Weights of a small spectrogram enhancement model.
Training: adamw at rate 0.0025, 25000 steps.
Data: trained on tunes sung on syllables by a formant synthesiser, 39062 training examples, 41.0 epochs.
Rows from block 3 of a small spectrogram enhancement model, named by matrix and row number. Rows with one number belong to one channel. Each number is 200 + 20 x the weight over its row's rms, rounded and kept within 0 to 999. All counts start at 0. After the name is the row's rms in percent of the matrix's.
After each channel's rows are labels from the 100 clips, of 14976, where the channel reaches its highest value: "strongest on" is what is common among them. Only what is clearly more common there than usual is listed. The data: tunes sung on syllables by a formant synthesiser.
# convs0: first 3x3 conv (model.mid.0.convs.0.weight, 192x192x3x3, each kernel summed), inputs 0-95
# convs1: second 3x3 conv (model.mid.0.convs.1.weight, 192x192x3x3, transposed, each kernel summed), outputs 0-95

convs0.30,086,205,203,200,222,224,155,206,235,225,185,196,182,217,223,275,243,215,202,195,203,213,208,190,213,199,178,238,203,205,203,207,294,198,197,225,189,187,193,218,193,177,178,200,197,206,218,204,193,234,219,182,217,196,175,163,212,223,204,203,225,244,210,207,174,200,230,199,224,242,201,199,193,226,239,236,201,226,208,196,209,191,209,242,200,241,205,189,197,201,181,201,205,239,201,217,191
convs1.30,077,189,210,192,161,146,239,205,129,215,205,219,214,207,190,160,152,202,184,207,198,198,211,205,210,199,211,230,234,216,206,201,203,218,208,182,192,191,196,199,175,208,203,289,178,205,217,200,193,211,194,220,184,210,197,202,171,209,171,185,207,219,259,199,227,198,211,191,204,185,142,205,207,189,204,209,229,179,205,235,201,159,185,194,195,199,203,189,202,199,186,219,192,197,211,206,201
strongest on: pink noise

convs0.115,091,197,218,207,218,211,204,224,207,230,193,201,191,205,212,252,209,200,179,214,178,177,186,195,201,169,199,221,178,192,199,207,300,189,193,231,154,133,202,196,198,191,174,212,191,185,187,151,198,204,203,198,191,207,199,220,194,185,217,195,195,220,198,213,196,229,221,204,212,210,209,193,197,204,211,189,182,217,193,169,212,177,205,227,217,214,194,197,153,182,192,198,200,226,196,199,148
convs1.115,079,194,196,169,177,201,211,202,196,187,201,233,211,230,200,162,156,202,214,194,242,211,192,200,203,216,183,243,225,217,192,259,160,214,208,212,207,229,223,211,215,197,204,228,180,213,190,215,198,198,204,241,202,214,192,198,202,169,197,174,217,194,208,200,204,211,216,195,162,201,186,202,212,208,182,225,248,198,166,250,205,197,219,183,195,205,201,197,205,206,191,205,228,199,207,184,247
strongest on: vowel: /ɑ/

convs0.22,106,179,202,174,183,194,211,180,195,205,198,214,195,206,199,195,175,195,190,205,233,186,187,209,200,200,206,206,190,203,185,215,188,200,182,185,206,255,197,179,206,191,200,150,162,202,160,205,193,195,197,252,194,219,211,190,202,166,192,184,207,204,200,187,200,204,188,239,193,204,179,205,230,184,198,214,223,194,201,207,190,175,191,187,189,189,201,185,203,198,213,207,229,194,185,197,276
convs1.22,107,196,175,212,203,241,201,182,224,204,203,197,207,201,192,197,222,201,217,213,158,199,204,220,202,193,144,201,208,216,204,179,234,181,206,187,222,174,188,208,222,189,214,231,208,190,159,183,238,197,188,198,205,188,162,196,196,198,236,205,170,219,231,227,201,185,229,186,260,194,184,200,200,199,192,209,182,196,206,174,199,186,194,212,155,179,197,244,198,190,203,207,179,193,197,195,145
strongest on: thin (high-pass); white noise

convs0.42,078,198,206,193,212,198,185,215,195,201,236,208,192,178,194,217,165,174,197,207,187,162,236,235,164,182,182,208,194,198,186,195,212,140,192,192,218,201,199,194,228,235,207,192,205,178,218,216,189,223,183,157,189,215,193,188,182,219,216,214,201,207,200,202,156,178,155,206,204,209,200,226,211,206,207,195,211,231,197,198,192,199,180,211,201,202,182,209,190,191,223,178,202,211,168,249,198
convs1.42,100,208,194,187,178,143,222,186,137,189,228,179,196,186,157,204,181,196,198,175,215,189,234,193,142,193,187,209,189,204,219,206,177,234,201,165,190,193,218,192,177,174,206,204,222,194,227,199,178,234,207,197,150,226,191,194,176,214,180,193,215,197,230,163,199,218,185,216,190,208,191,206,199,202,201,201,221,204,199,226,192,196,195,199,199,195,194,206,197,197,212,223,170,210,190,196,202
strongest on: vowel: /e/

convs0.73,081,189,192,212,200,224,204,173,210,203,179,213,219,184,180,251,175,206,160,186,191,173,174,208,193,193,213,204,199,205,181,199,221,164,218,195,191,188,197,195,265,225,232,167,220,183,211,195,214,197,210,117,203,183,197,202,214,212,186,185,188,211,216,211,194,195,162,193,204,204,200,205,203,195,205,167,195,184,159,183,204,200,176,204,184,203,191,202,184,165,168,175,199,204,193,194,179
convs1.73,118,209,209,201,186,201,197,184,207,162,259,234,202,198,189,176,187,222,208,201,205,179,213,183,168,201,182,190,179,223,183,208,161,172,194,190,248,195,216,183,228,206,234,191,251,200,231,198,187,189,198,205,210,229,186,206,182,245,198,194,215,204,202,185,201,206,178,179,202,192,201,262,206,241,206,204,214,196,200,216,195,200,188,186,207,199,196,195,201,211,207,191,192,205,208,192,202
strongest on: vowel: /u/

convs0.28,087,195,204,155,184,213,213,149,225,199,185,175,173,231,198,195,207,133,159,183,206,201,189,203,209,178,197,210,215,202,201,216,201,239,206,164,173,219,157,187,223,209,216,190,147,197,194,214,189,194,194,224,170,193,200,203,209,208,193,194,231,209,204,188,180,180,174,186,208,209,195,187,196,191,207,209,201,182,191,214,168,206,172,196,203,184,181,201,200,186,209,184,207,192,179,207,210
convs1.28,090,206,194,206,178,164,206,194,177,175,213,147,203,201,207,210,164,200,160,183,193,206,199,209,232,225,189,227,215,200,197,197,197,196,203,209,167,158,217,192,144,191,216,203,257,183,278,192,207,196,213,184,206,185,200,199,168,198,172,199,218,176,245,200,210,215,215,199,197,189,181,200,193,187,214,202,222,204,211,216,198,170,196,206,187,187,170,183,200,213,199,208,182,214,187,206,199
strongest on: thin (high-pass); vowel: /e/; pink noise; white noise

convs0.68,088,232,196,200,204,196,162,203,241,225,202,170,209,236,204,200,209,203,188,210,200,209,199,193,204,207,231,223,212,187,219,209,192,215,233,210,205,275,195,199,202,249,201,202,195,198,218,255,217,186,183,173,226,186,227,213,215,192,207,250,201,223,213,209,202,203,200,149,194,226,221,192,199,206,221,234,184,215,212,192,201,230,200,194,205,205,205,192,208,193,193,197,196,203,194,219,198
convs1.68,098,189,200,196,186,209,198,203,207,198,191,205,226,206,197,200,216,210,153,200,194,212,197,203,228,195,185,196,217,201,200,201,183,169,205,189,153,181,202,215,179,134,184,216,272,162,208,184,193,180,235,166,195,211,171,200,207,215,196,196,208,211,285,195,210,180,206,192,207,193,136,197,199,192,222,200,205,217,199,194,189,123,190,203,181,203,172,199,182,217,192,195,201,194,193,180,198
strongest on: pink noise; thin (high-pass); white noise

convs0.148,068,211,187,203,198,211,137,203,286,201,197,200,198,260,206,245,239,204,198,194,208,215,214,183,208,197,191,202,205,172,201,204,247,201,218,202,217,218,183,217,184,192,185,199,199,224,198,259,216,230,199,180,193,192,178,193,207,193,217,224,203,201,201,196,188,206,200,241,204,203,200,184,193,224,200,262,208,199,222,194,203,195,212,208,213,203,221,190,212,212,191,197,208,199,199,208,201
convs1.148,101,195,205,205,170,145,204,201,76,206,200,212,238,193,197,183,160,196,178,200,196,189,218,215,201,184,206,208,210,203,200,199,197,224,209,184,196,191,212,202,127,214,210,240,198,202,210,197,208,206,198,192,199,188,194,199,167,203,168,172,197,207,248,201,227,196,210,183,193,190,164,201,210,182,209,206,235,176,201,219,195,174,200,203,199,188,199,195,204,196,159,223,204,208,191,212,209
strongest on: pink noise

convs0.96,080,233,222,210,198,203,180,205,206,209,197,199,162,196,204,204,194,196,189,208,168,192,228,208,180,198,200,206,129,174,160,195,202,188,173,198,211,172,206,199,191,214,193,201,202,184,199,186,196,196,168,165,170,192,203,215,196,192,225,199,202,207,166,200,198,200,161,220,205,207,193,195,181,205,204,188,199,207,210,187,208,176,190,207,235,208,227,214,160,201,243,171,185,208,163,233,198
convs1.96,074,194,198,199,197,198,201,191,166,204,204,202,255,165,200,211,202,194,228,222,223,179,195,197,196,212,145,217,213,196,216,225,215,206,201,213,249,212,186,196,179,174,214,201,196,213,193,210,232,197,194,214,212,211,146,164,192,179,200,178,189,196,244,218,204,189,202,172,193,207,195,200,230,203,192,221,223,197,210,221,223,198,196,162,200,175,218,205,210,210,215,222,215,188,219,191,211
strongest on: muffled (low-pass)

convs0.166,076,187,193,174,204,204,190,192,185,207,142,181,194,171,207,254,206,204,161,180,200,213,197,210,173,216,216,224,190,207,132,216,210,174,205,233,205,195,189,181,178,210,188,192,189,181,248,197,209,194,217,163,176,211,217,215,194,166,174,191,184,218,188,194,224,160,216,203,234,214,219,188,188,231,230,182,203,206,147,211,203,211,195,222,213,227,204,177,182,194,145,217,219,218,193,194,194
convs1.166,117,216,206,207,185,187,214,178,223,187,211,217,194,208,226,192,201,252,198,202,208,186,184,203,188,220,196,214,198,215,214,209,175,199,194,187,199,191,206,241,203,198,217,191,182,159,197,187,200,204,213,214,216,204,198,200,167,229,194,184,247,174,205,200,214,198,211,224,206,175,197,209,199,227,185,196,227,174,217,218,169,192,200,189,205,181,187,195,160,213,190,216,161,212,197,176,201
strongest on: vowel: /u/

convs0.180,088,210,209,175,192,239,198,197,280,199,220,192,194,241,204,201,201,184,198,209,200,165,213,200,205,189,213,201,242,198,237,207,183,196,207,184,190,230,189,201,197,260,214,192,191,199,232,220,215,209,197,185,209,221,208,222,218,200,210,230,200,198,192,206,207,202,199,225,208,201,194,184,207,228,203,237,205,206,182,189,196,193,190,199,208,200,201,207,204,233,190,193,206,200,204,208,208
convs1.180,104,200,192,212,198,133,197,180,132,193,184,202,251,192,197,206,200,189,231,203,193,200,199,219,212,199,197,193,209,196,229,199,194,181,203,186,183,200,193,210,133,162,203,215,192,197,205,198,211,178,215,180,190,203,198,199,197,221,183,170,206,186,259,201,197,137,195,181,196,196,180,188,200,194,213,199,205,190,194,210,193,179,200,200,181,195,168,189,196,209,215,208,190,214,192,159,197
strongest on: clipping

convs0.24,208,202,209,203,219,201,197,206,192,261,203,201,193,180,216,216,203,198,202,206,203,214,203,188,201,202,203,274,199,196,201,232,216,202,203,230,213,200,210,202,201,204,206,207,200,204,210,197,200,201,207,186,190,200,201,204,217,196,207,205,197,286,193,200,203,209,196,202,211,292,205,193,205,220,293,203,201,233,200,199,216,199,200,280,207,236,214,198,200,200,200,179,203,290,203,205,208
convs1.24,080,198,203,195,236,178,188,190,194,202,198,208,152,168,238,212,198,204,209,181,225,197,194,203,189,197,236,198,200,192,188,148,202,198,183,182,210,242,152,195,188,217,201,187,208,197,190,194,193,196,192,220,263,248,216,199,196,208,181,133,189,186,171,211,191,178,200,197,198,196,202,242,202,263,203,200,197,198,203,224,216,234,208,194,203,193,197,200,198,215,197,212,206,203,192,204,238
strongest on: clipping

convs0.182,076,198,199,174,197,199,190,222,188,192,247,202,186,197,203,220,190,183,165,195,196,166,240,226,163,182,186,203,203,183,198,208,206,135,193,185,220,215,202,192,238,217,208,176,206,187,206,244,188,228,200,149,213,202,186,195,180,233,216,219,203,203,204,195,149,180,163,199,192,204,195,222,219,200,198,204,211,232,216,198,179,192,184,202,206,200,194,218,194,188,222,196,205,200,158,245,205
convs1.182,097,210,190,192,178,149,222,172,133,203,219,179,198,181,167,211,170,190,175,186,211,171,224,199,176,195,190,224,193,194,216,197,190,223,205,165,200,190,219,196,167,178,215,207,213,190,225,200,177,234,201,210,167,220,194,192,179,218,171,188,207,195,234,183,197,219,186,207,196,198,183,206,200,198,201,203,224,197,202,244,182,190,191,200,178,190,189,213,193,189,187,225,156,210,187,201,212
strongest on: vowel: /e/

convs0.85,087,200,212,196,182,203,209,193,188,204,172,198,189,222,191,208,186,193,194,209,243,196,201,200,191,203,212,210,196,206,199,214,199,219,192,196,198,271,196,194,182,235,186,185,211,199,217,218,213,197,208,265,169,238,212,206,213,151,172,209,194,217,189,161,204,216,197,209,197,210,185,203,182,188,201,241,230,187,215,224,182,199,191,200,203,197,199,170,216,194,188,194,208,192,195,204,230
convs1.85,128,188,185,202,202,219,214,195,205,202,206,194,223,209,197,183,268,207,217,205,182,200,187,208,213,192,143,208,217,203,219,168,199,187,203,186,202,168,185,222,207,146,199,245,201,183,186,186,209,197,204,199,200,199,177,198,200,205,214,182,203,212,274,209,205,191,223,191,273,185,178,193,201,193,204,215,196,201,215,173,194,176,196,209,154,197,192,243,193,200,197,204,141,193,198,185,148
strongest on: white noise

convs0.112,075,175,190,233,205,209,169,201,227,216,182,179,195,157,212,172,186,196,186,206,170,170,193,205,214,198,202,233,190,197,154,205,213,173,244,190,192,175,204,205,219,167,237,208,201,196,214,180,231,202,214,154,224,201,195,186,211,172,214,166,202,236,201,232,190,208,186,202,214,216,213,224,207,199,225,169,201,194,181,207,225,180,193,218,189,222,185,197,184,156,197,191,202,218,196,211,158
convs1.112,078,209,220,197,184,195,216,185,218,180,243,195,186,196,180,229,200,200,203,212,225,170,194,188,172,199,201,221,171,228,218,242,214,208,196,190,226,195,199,187,233,208,220,197,201,204,169,185,189,218,197,233,192,230,206,206,214,222,205,192,240,215,220,191,193,249,164,264,184,170,197,201,214,181,189,194,208,192,201,203,211,190,187,190,205,189,208,207,193,207,206,211,188,196,208,204,213
strongest on: vowel: /ɑ/; consonant: /ʃ/

convs0.103,098,201,192,206,226,208,200,217,198,233,198,200,192,192,208,280,200,199,172,191,184,192,179,192,199,193,198,235,193,195,189,212,309,184,198,220,181,141,202,200,203,188,187,208,191,187,197,156,209,201,204,202,198,197,193,215,190,191,209,197,196,235,198,208,192,219,226,197,210,220,207,205,191,201,225,168,189,212,197,184,206,197,207,234,191,219,189,193,166,191,184,203,199,236,199,192,158
convs1.103,076,199,196,180,178,191,204,208,198,173,205,229,215,209,197,155,162,202,226,202,229,211,201,209,198,188,187,225,214,240,212,260,136,204,200,223,207,213,208,206,241,203,209,241,194,224,149,209,198,189,199,239,198,218,195,199,200,177,200,204,212,204,207,195,209,215,218,181,163,185,190,196,207,205,181,214,210,190,175,259,202,198,224,193,208,200,221,198,209,204,191,215,208,184,222,195,232
strongest on: vowel: /o/

convs0.189,123,210,211,257,215,204,199,223,190,242,207,201,200,216,225,189,200,224,238,226,205,240,217,189,240,194,201,221,202,199,214,201,166,204,198,220,190,201,224,199,196,157,193,242,201,166,188,202,221,204,209,201,219,205,205,204,195,209,194,203,232,227,201,231,184,216,206,196,227,235,177,218,195,234,231,207,205,222,200,180,250,161,205,227,211,234,189,205,146,209,198,211,162,226,215,231,200
convs1.189,128,191,187,168,241,237,171,206,205,196,210,194,200,194,166,191,217,186,206,205,190,197,209,179,176,158,204,168,210,186,202,201,200,245,197,193,215,202,196,207,220,203,194,202,216,218,185,200,189,203,213,184,178,204,199,187,225,187,210,198,178,248,206,175,211,183,167,198,196,198,192,188,222,200,200,200,172,213,251,183,192,190,212,179,184,222,221,228,226,224,193,183,202,185,224,193,223
strongest on: vowel: /o/

convs0.185,099,180,211,175,188,195,222,171,178,211,212,224,189,203,200,194,157,195,177,192,216,185,196,214,203,202,210,211,189,202,171,205,188,198,174,189,218,232,204,184,202,192,202,155,156,190,154,197,189,215,191,252,193,216,218,201,193,158,183,188,216,211,203,187,196,200,194,248,197,213,185,214,238,190,210,210,211,189,199,209,185,178,197,202,188,193,193,178,202,192,222,214,228,208,175,200,265
convs1.185,107,199,163,209,203,243,197,191,219,205,192,187,210,203,186,207,205,198,205,212,147,194,216,210,199,196,158,200,204,208,202,170,247,190,205,174,208,192,185,217,222,199,201,213,193,187,161,192,239,198,185,199,201,172,172,197,200,188,250,206,150,215,211,227,206,189,228,183,236,197,190,194,198,201,189,203,175,203,203,183,201,190,196,213,160,172,198,243,199,194,203,206,198,190,197,198,165
strongest on: white noise

convs0.142,094,195,205,160,179,223,210,152,215,191,177,175,169,216,196,192,198,117,152,176,205,196,190,200,209,174,192,202,211,199,200,211,203,233,198,165,174,216,169,180,228,202,212,191,133,193,188,214,191,190,198,214,165,195,198,207,209,208,193,191,226,201,212,183,182,186,187,178,214,206,189,198,194,178,200,213,196,176,196,204,170,200,173,188,204,182,187,204,197,175,218,174,208,187,186,206,211
convs1.142,104,205,194,194,195,170,211,192,186,174,212,135,206,200,205,209,180,199,152,186,194,212,200,208,226,228,192,224,216,198,204,195,210,196,203,216,172,160,215,195,154,192,218,206,252,180,272,194,207,201,211,182,207,182,200,198,149,189,168,208,216,174,234,205,212,228,214,193,202,194,187,202,197,177,211,203,219,200,217,221,207,181,199,205,188,187,168,188,193,207,208,210,161,215,194,204,201
strongest on: thin (high-pass); vowel: /e/; white noise

convs0.45,092,195,191,197,193,197,194,231,185,204,206,192,217,184,163,201,172,210,118,191,121,177,191,210,188,200,201,192,179,200,162,204,187,141,198,202,203,186,204,182,196,193,205,183,204,213,203,189,204,152,184,203,208,182,199,201,146,176,205,186,220,199,189,199,202,165,206,189,218,195,184,188,196,205,204,182,197,212,194,201,202,178,196,208,201,212,206,207,222,175,196,240,195,205,155,195,185
convs1.45,103,189,201,193,210,206,199,194,207,196,192,225,203,183,197,199,206,197,216,202,218,236,173,217,237,202,157,202,177,193,237,219,209,249,198,200,193,196,204,229,216,153,204,196,133,219,192,204,190,218,207,224,202,210,189,160,224,185,214,208,193,196,205,199,223,199,200,227,199,197,174,188,227,198,159,199,179,202,199,233,161,187,188,177,191,190,219,217,213,199,195,207,183,191,204,164,206
strongest on: deep voice

convs0.15,098,196,210,240,202,198,176,190,204,216,189,215,203,186,206,198,173,214,187,234,182,171,209,223,160,193,196,208,97,214,206,206,206,200,181,198,210,200,189,202,210,218,208,200,202,223,192,201,206,197,191,203,202,198,207,201,201,199,212,177,225,210,198,217,182,185,163,213,194,210,188,220,167,207,210,198,224,205,203,180,215,174,191,211,213,208,214,200,203,185,210,192,139,208,167,216,182
convs1.15,078,202,206,210,197,231,212,180,191,203,209,220,263,189,206,190,249,201,237,193,227,175,195,190,214,193,134,151,198,193,205,155,198,210,196,206,219,215,217,203,212,199,202,209,195,210,192,203,204,191,203,205,189,213,139,160,194,194,212,198,200,195,251,198,185,168,174,169,218,207,176,209,240,219,222,230,213,186,208,220,221,180,194,180,208,201,217,225,216,205,214,184,199,195,225,182,212
strongest on: vowel: /u/

convs0.99,094,205,207,239,218,202,195,210,203,219,213,214,213,237,233,202,207,229,218,226,199,169,215,208,205,206,203,220,162,203,191,235,173,185,167,217,199,203,199,206,196,181,189,216,182,204,178,215,204,207,172,209,228,210,212,199,186,213,197,184,236,212,185,213,163,178,183,224,206,227,192,206,202,239,220,186,197,228,180,204,211,143,207,214,226,213,187,201,208,220,214,180,128,218,194,215,202
convs1.99,095,195,194,151,235,230,195,190,210,200,210,193,224,203,195,177,210,193,197,189,205,189,192,191,202,185,159,201,214,185,147,200,193,229,202,189,210,190,225,218,203,194,208,199,204,232,200,198,211,181,235,194,195,221,158,175,215,172,204,202,169,198,260,187,223,161,153,200,196,205,146,202,202,198,181,222,195,205,217,267,202,162,185,189,196,205,227,214,228,211,227,173,204,198,212,185,203
strongest on: vowel: /u/

convs0.74,067,193,197,223,211,189,183,187,224,182,202,217,191,182,162,216,234,202,206,194,218,156,216,205,130,184,190,183,196,175,187,180,214,216,211,196,221,207,172,245,198,220,203,228,203,198,212,194,180,206,199,112,174,222,200,172,194,182,212,201,181,188,189,183,187,169,191,214,187,181,212,196,205,201,176,198,219,204,179,193,200,206,200,184,203,206,203,182,186,192,183,172,212,185,226,222,197
convs1.74,094,218,202,184,201,184,233,201,185,182,182,181,205,203,187,200,200,206,182,175,203,181,228,170,131,202,191,211,193,183,203,226,166,235,186,190,156,195,233,202,213,190,195,208,190,163,229,196,188,206,223,198,139,188,186,202,188,210,181,184,219,165,207,181,221,191,177,230,193,210,202,190,179,203,201,199,229,201,196,188,213,201,209,195,203,212,196,219,149,201,228,190,190,207,207,177,198
strongest on: vowel: /e/

convs0.144,077,192,193,211,202,195,196,228,212,200,189,198,228,204,218,247,193,168,149,182,155,171,203,199,214,206,144,208,186,194,134,199,255,183,202,201,211,164,202,194,184,196,208,200,206,205,213,171,201,208,203,195,196,191,149,174,175,188,215,180,212,208,200,209,193,208,221,189,209,189,200,197,194,184,204,167,201,206,178,238,199,189,199,205,209,204,188,157,205,184,203,219,200,204,191,199,153
convs1.144,090,206,198,218,182,193,213,157,203,170,232,207,202,199,180,193,177,167,208,218,218,230,170,199,201,204,197,203,181,205,239,248,168,216,197,195,183,195,202,217,244,185,213,224,186,213,152,188,178,189,200,241,189,229,200,201,214,187,197,186,204,230,208,195,221,225,201,238,199,186,182,196,200,196,169,201,215,135,196,212,205,191,196,198,200,172,203,207,209,185,198,223,197,198,188,185,207
strongest on: vowel: /o/; pink noise; consonant: /ʃ/

convs0.109,225,204,209,204,222,200,197,207,194,262,204,202,195,187,219,220,204,199,205,207,203,215,203,190,202,204,204,273,200,197,203,230,219,202,203,231,211,201,212,203,199,203,204,210,201,207,210,199,201,202,203,191,197,201,204,205,215,197,208,207,201,287,194,205,204,206,198,202,206,296,211,195,204,221,292,205,202,234,201,200,216,203,202,279,209,234,213,197,201,203,201,185,205,291,207,205,208
convs1.109,077,200,204,205,252,176,188,190,196,205,187,208,153,168,235,210,200,205,208,182,222,187,195,202,185,196,248,195,198,184,200,139,201,205,179,173,206,243,157,210,183,213,200,184,194,197,182,185,191,201,196,201,233,235,227,200,196,212,172,123,197,184,165,206,188,179,203,206,198,197,209,235,201,257,204,199,186,199,203,213,210,239,212,194,203,194,192,195,198,219,199,209,208,204,186,204,210
strongest on: clipping

convs0.20,103,189,213,161,173,249,219,170,210,193,171,217,172,202,187,190,174,144,169,191,207,185,190,186,205,198,196,193,214,218,198,198,205,227,192,167,165,203,154,149,204,202,200,199,151,181,197,193,185,178,211,202,161,200,199,208,204,208,198,183,207,195,215,207,173,196,223,165,241,193,158,188,178,173,192,201,195,176,192,203,174,169,174,187,208,161,198,186,192,184,214,188,205,180,201,194,197
convs1.20,116,200,188,200,198,166,217,204,197,185,213,144,192,194,197,213,174,200,161,198,189,220,202,193,213,226,195,230,201,201,217,198,210,204,202,247,205,160,204,183,162,205,198,202,222,159,261,205,213,188,212,217,203,174,187,196,123,191,169,232,199,164,205,207,213,201,200,190,194,207,198,232,189,182,204,202,225,191,212,226,234,199,208,203,193,188,186,185,172,199,220,213,162,214,193,203,203
strongest on: vowel: /e/

convs0.92,068,225,206,226,204,194,187,277,213,205,176,217,202,224,216,196,229,216,217,212,206,221,196,200,221,194,199,195,188,205,204,166,198,202,212,239,199,209,189,210,159,189,176,237,192,194,204,197,197,207,185,211,193,223,196,208,184,189,179,217,213,191,183,190,203,167,259,207,192,193,212,198,197,211,206,200,219,198,195,207,206,226,220,198,204,222,223,180,208,217,196,242,219,202,206,191,209
convs1.92,149,200,207,190,223,199,195,208,206,215,165,202,198,208,204,187,202,189,205,198,213,195,193,179,201,200,196,220,205,180,212,212,205,260,198,204,134,198,179,215,198,173,182,227,130,194,205,199,193,189,216,193,136,180,198,196,215,158,193,186,195,211,204,195,218,204,172,208,206,217,198,145,201,195,192,197,166,198,202,164,199,198,247,200,207,216,197,190,194,219,196,194,219,198,207,177,194
strongest on: vowel: /o/

convs0.34,063,195,194,186,210,180,202,191,200,207,199,199,184,127,193,246,152,173,176,185,184,170,190,224,165,230,207,220,172,215,172,220,213,167,185,211,211,174,168,171,206,183,217,174,187,171,247,186,210,220,232,211,178,222,205,206,189,214,200,191,187,229,205,188,186,189,182,224,180,196,204,188,186,206,219,178,223,199,165,245,194,188,167,217,199,222,179,192,166,184,206,196,191,216,172,203,187
convs1.34,097,210,205,201,194,171,223,185,217,176,217,215,206,195,197,195,188,222,211,203,209,176,198,185,179,231,188,211,188,206,174,201,202,194,193,184,168,185,216,216,211,187,252,184,174,144,193,192,212,220,222,212,198,205,191,197,192,223,201,181,206,196,230,200,223,233,205,231,182,179,195,193,187,230,165,191,209,180,219,228,214,190,192,190,198,174,188,225,146,207,235,205,187,207,190,192,199
strongest on: vowel: /o/; consonant: /ʃ/

convs0.7,107,194,205,175,181,256,220,188,189,201,193,234,192,205,165,201,123,183,194,188,208,228,198,175,212,224,212,193,194,233,187,177,214,226,194,147,141,203,174,166,210,202,211,202,179,183,212,189,163,193,238,203,166,215,212,216,199,215,191,186,192,198,202,195,178,161,211,178,252,195,172,201,174,182,198,201,201,186,197,199,187,183,140,193,208,181,185,174,187,168,202,193,213,176,200,179,199
convs1.7,113,203,196,192,195,181,199,203,198,194,230,170,201,200,213,207,198,212,197,208,211,231,208,162,205,248,197,238,199,184,186,201,205,211,203,249,174,149,206,210,167,191,179,218,224,157,269,198,202,190,215,220,222,191,199,188,102,202,177,207,183,191,203,182,216,218,200,218,203,214,198,233,176,218,203,201,246,190,218,240,224,197,227,193,194,208,193,195,154,221,203,214,192,204,197,193,204
strongest on: vowel: /e/

convs0.170,090,211,197,216,188,190,193,175,201,192,179,208,198,235,205,219,219,208,207,182,219,236,183,195,265,214,218,198,231,195,219,217,202,220,229,185,170,209,178,201,194,235,189,201,195,205,198,215,208,190,217,200,187,203,207,206,235,190,193,222,197,191,203,203,211,181,207,207,207,173,198,194,192,188,171,208,213,173,189,202,181,213,199,175,202,193,192,164,200,211,133,186,215,169,196,199,203
convs1.170,107,204,212,183,202,181,203,201,192,192,185,216,199,211,232,202,180,213,198,169,198,226,181,188,212,201,203,194,234,174,184,199,180,206,196,202,127,193,198,255,146,182,217,201,216,180,246,195,187,201,260,185,177,196,203,210,197,227,190,197,211,185,225,196,223,208,210,217,193,199,190,158,195,204,229,196,205,197,212,190,186,184,212,204,201,232,195,157,183,223,199,169,169,201,196,164,190
strongest on: clipping

convs0.186,083,191,203,212,198,189,191,195,183,213,205,196,191,136,201,201,190,200,179,199,132,164,191,205,142,198,211,209,138,196,121,200,205,150,185,198,234,172,189,200,202,197,188,198,152,188,188,203,205,181,203,211,197,197,218,205,165,154,188,153,200,212,171,188,182,194,195,232,200,209,194,203,198,197,211,179,242,196,200,199,199,191,198,207,207,199,171,201,186,198,201,192,164,205,145,206,220
convs1.186,097,198,195,166,197,214,205,200,238,192,205,202,236,183,205,224,210,201,223,213,201,186,202,215,207,222,105,201,209,198,200,238,216,200,193,198,219,193,200,199,212,185,209,190,201,212,179,199,231,194,185,219,214,202,134,162,214,176,255,215,199,189,221,227,207,191,203,180,208,187,196,200,230,209,184,206,177,198,203,224,201,196,206,199,191,167,229,218,202,197,221,212,205,182,206,197,202
strongest on: vowel: /u/

convs0.98,095,199,213,154,199,188,220,187,227,201,201,202,192,205,208,202,199,167,176,203,208,212,205,209,220,202,196,222,224,207,211,212,204,213,187,195,184,213,182,182,206,213,203,187,166,198,206,224,199,228,204,206,201,168,193,194,229,254,207,198,254,231,218,217,189,191,217,203,189,232,202,192,165,221,235,246,210,214,225,203,197,199,184,222,192,208,224,194,193,191,213,195,208,214,186,200,203
convs1.98,088,194,205,185,178,165,218,196,127,190,225,164,184,196,202,197,176,195,191,193,196,205,210,195,227,219,201,213,223,199,208,190,191,205,209,194,186,183,207,190,94,228,222,225,206,195,221,214,185,214,214,200,189,175,204,202,162,196,168,200,225,206,237,203,196,197,218,193,193,204,184,212,202,177,229,203,206,195,207,215,213,183,192,199,194,197,180,184,207,180,201,199,188,209,196,220,199
strongest on: pink noise; thin (high-pass)